python train.py --model="segmentation model" --dataset="pixel-art sprites of 400 made-up characters on tiled backdrops" --train_examples=395000 --image_size=32 --crop_scale_min=1 --horizontal_flip=false --translate=0.12 --color_jitter=0.1 --num_classes=2 --encoder_arch="vit" --encoder_norm="rmsnorm" --encoder_norm_position="pre" --encoder_activation="gelu" --encoder_mlp_ratio=3 --encoder_head_dim=16 --encoder_fused_qkv=true --encoder_bias="all" --encoder_qk_norm=false --encoder_parallel_block=false --encoder_inner_norm=false --encoder_moe="expert_choice" --encoder_num_experts=16 --encoder_moe_every=2 --encoder_expert_mlp_ratio=0.5 --encoder_experts_per_token=2 --encoder_shared_expert=true --encoder_patch_size=[8, 8] --encoder_conv_stem=true --encoder_layers=12 --encoder_width=160 --encoder_positions="sincos" --decoder_norm="groupnorm" --decoder_activation="silu" --decoder_weight_standardization=false --decoder_padding_mode="replicate" --decoder_widths=[32, 64, 128, 128] --decoder_blocks_per_level=1 --decoder_block="plain" --decoder_attention=false --decoder_upsampling="nearest_conv" --residual_init="scaled_by_depth" --optimizer="adamw" --learning_rate=0.0019 --beta1=0.95 --beta2=0.98 --eps=1e-06 --max_grad_norm=5.0 --max_steps=7300 --batch_size=384 --epochs=7.1 --lr_schedule="cosine" --final_lr_fraction=0.01 --warmup_steps=730 --weight_decay=0.2
Rows from block 7 of the encoder of a small segmentation model, named by matrix and row number. Rows with one number within an expert belong to one neuron, the router's apart. Each number is 128 + 32 x the weight over its row's rms, rounded and kept within 0 to 255. All counts start at 0. Numbers have three digits each.
Before each expert's rows are labels from the 100 images, of 14848, where the router gives the expert most weight on average: "responds to" is what is common among them. Only what is clearly more common there than usual is listed. The data: pixel-art sprites of 400 made-up characters on tiled backdrops. In brackets: how many of the 100, against the usual share in percent.
# router: router (encoder.blocks.7.mlp.router.weight, 16x160), inputs 108-159
# up: expert up (encoder.blocks.7.mlp.up, 16x80x160), inputs 108-159
# down: expert down (encoder.blocks.7.mlp.down, 16x160x80, transposed), outputs 108-159

# expert 0
responds to: large (95 vs 39.4)
router.0:113152173193205108136119092121154142127134146130130126046187123081121125150054085090109098132120122126061171070159136146057157137089068096100132140127074097
up.0:120067142162150136106161114086149110118139137112149071195123128135107111115109100164097097166153102093149146153223180131122162094114169071137088152144141169
down.0:139069123143163164181130146156155058077116143101130118120151142181109133156162107134116085082173134073155174107222140162159180139195134152099078103134152225
up.1:104096100065161159142070155081123130139115135152060157091146153075137113155100096176105049122152061119143135131177089138146138120120141118060168183129092160
down.1:135107120084113133113132142130143143087141142138061188150117158165075049138110131218048114123202081125148147162192070122127152117102155127087119133086109130
up.2:146157129139184130162134114070067159106109108137148134127122112126097136045098139140136149146132164148136085145063145113175059144111116095149145095095135127
down.2:092163087196162117176127174126119097162125159191160171084111136137140138118113148104140132107067194157097073120081126121121011070073107123102131134163136078
up.3:099136150164140114131117104115142117127145147111093169086194122160071075147095099144131104129072155186077101107116114152105120131118055203107119148124175144
down.3:079148141090095142124150093140126092171181117133165151072127078171104133130134107107131129122149138138098098107082112169129064126070135114119122183094104093

# expert 7
responds to: grey (25 vs 8.3)
router.7:121149126144144166105148120137120126118139127178121107109217120147160122098109135113140084113130120135161127138102151133182082156108113088151168129121132096
up.0:145064163127080178184064127108132135148143136085170138152095131174157122113144111131117168097134205133161094122159128079160103137169206125132152106086133157
down.0:138069142145115121135153136065154118087086140140130157142125165087115136111063102130065139163128118118140120078095124143128101088091138111106118106093134169
up.1:126154152061112132144104134111177149100155105126075160120132096138145095163093138194094199082177142128116153107120089117139137160195172136146181142114105134
down.1:125143145092065089118111206142142137093056099122120123202130117100121155159091086092087078080137157153133147095079095102099171098104140102147155167107117160
up.2:140182095129113125150132137131141144151124130135138163139117152167146160143092043155110181126162140169133180089190112044108128082123148149157109133126153141
down.2:140065186118171104125170119085096136094059124117122111066166153113140181180100082116067167074113085070117198100123140179099163162086104075135115156136132128
up.3:134083134158116157144127135114107131101145141154099163241145158190110165119124084113147184082129097164095064137176111082127096161122152119147113173157143130
down.3:114123120124145143140159187103074087066130045103125106182127122134109124144167179098076154115094095128100090158072141167179157106152123089117051130122123149

# expert 11
responds to: teal (25 vs 8.4)
router.11:125168167034137085170138137152098143080113138149125112165080072073142113193133184100158156120120095097097134159148168100127113060110099135130134129129134141
up.7:155076186169150078168092071116161160137134100185139119144161162152060127129134086188094101106153123205111086164140120127138096117154112064103156160135146131
down.7:161147085121141104129207126171137107099097166169176083107083096081119148174097161122093112111139082086166117156109145154125121146078100130114033102147097144
up.8:130109112101132143122170131071120110153080131235157133182108145167153085123091164125122152170139109080117134194109137146072209133115137167106080111167141111
down.8:145172118078091141102159165085143074191085144140086108058145143104159152091135154103103189111116208102134129127088068111113193133126131080113191078091138075
up.9:154095132134117143096141185140150094125137102138133209130122152101088172094116148102059126129132159183133125151162105140085177104123138106092120111112178153
down.9:122185118096059114105104072135122229105128116150138106081108096141143124118129085120120145163138082157147160091137126132087109162138125164117161151146111171
up.10:113147077093194107147069163134108122111137100060153209136110146159143142151134132069140203074084079143093113078167153089159142091117173155105117100077180167
down.10:163125147136150153120106091131104128091092139153126110143036129110122154108106076127126116098112123158119069155165121108098093111125126115127200166175134148

# expert 10
responds to: lower right (54 vs 24.9)
router.10:143173108114117163053193158112145117166160159106163128153158179150109071129135127142095120128066156102167111181124142160149123144150149130152137130122167082
up.10:119171091145138112109173234152146184129112082195116110103171142099130099132109124114120128142117123126105098177140159091117144139140172149130065122097135126
down.10:177154156123165154099108136152155118106193126153098096149129072135176085100110142124149107164141079101174147154127172128133143116081111137137175087156125087
up.11:115076153149072095110102176165118126134149159140150120151145160099091142139117077096126167051114109121057104116127169158122129069133132143088107099155091101
down.11:165120098108110139082173167106146098124174134089147121149142089162145120052166162160076108138136038189057092089131103132150123149154086148105136140151049133
up.12:142144096134089108099063159182078157103089132120142067128179086099081151102126142129178084135171083124160113135094142103163088172048088147146181145130118148
down.12:139167142101117129153096048153156125108117141084157172131101058188162093183130060078126114142147159179110094135113172070114059107133190161125141159091152100
up.13:171143040122106071097096132142213160089060113131179142094134118142128069117132079056139130167090117096153124172122203155088142097180112135099119137104146102
down.13:162140144138143171135187137134122111092052114036116132116074098169119104155132122149152162132124140118114124037128057148200139130141130139147132111128116083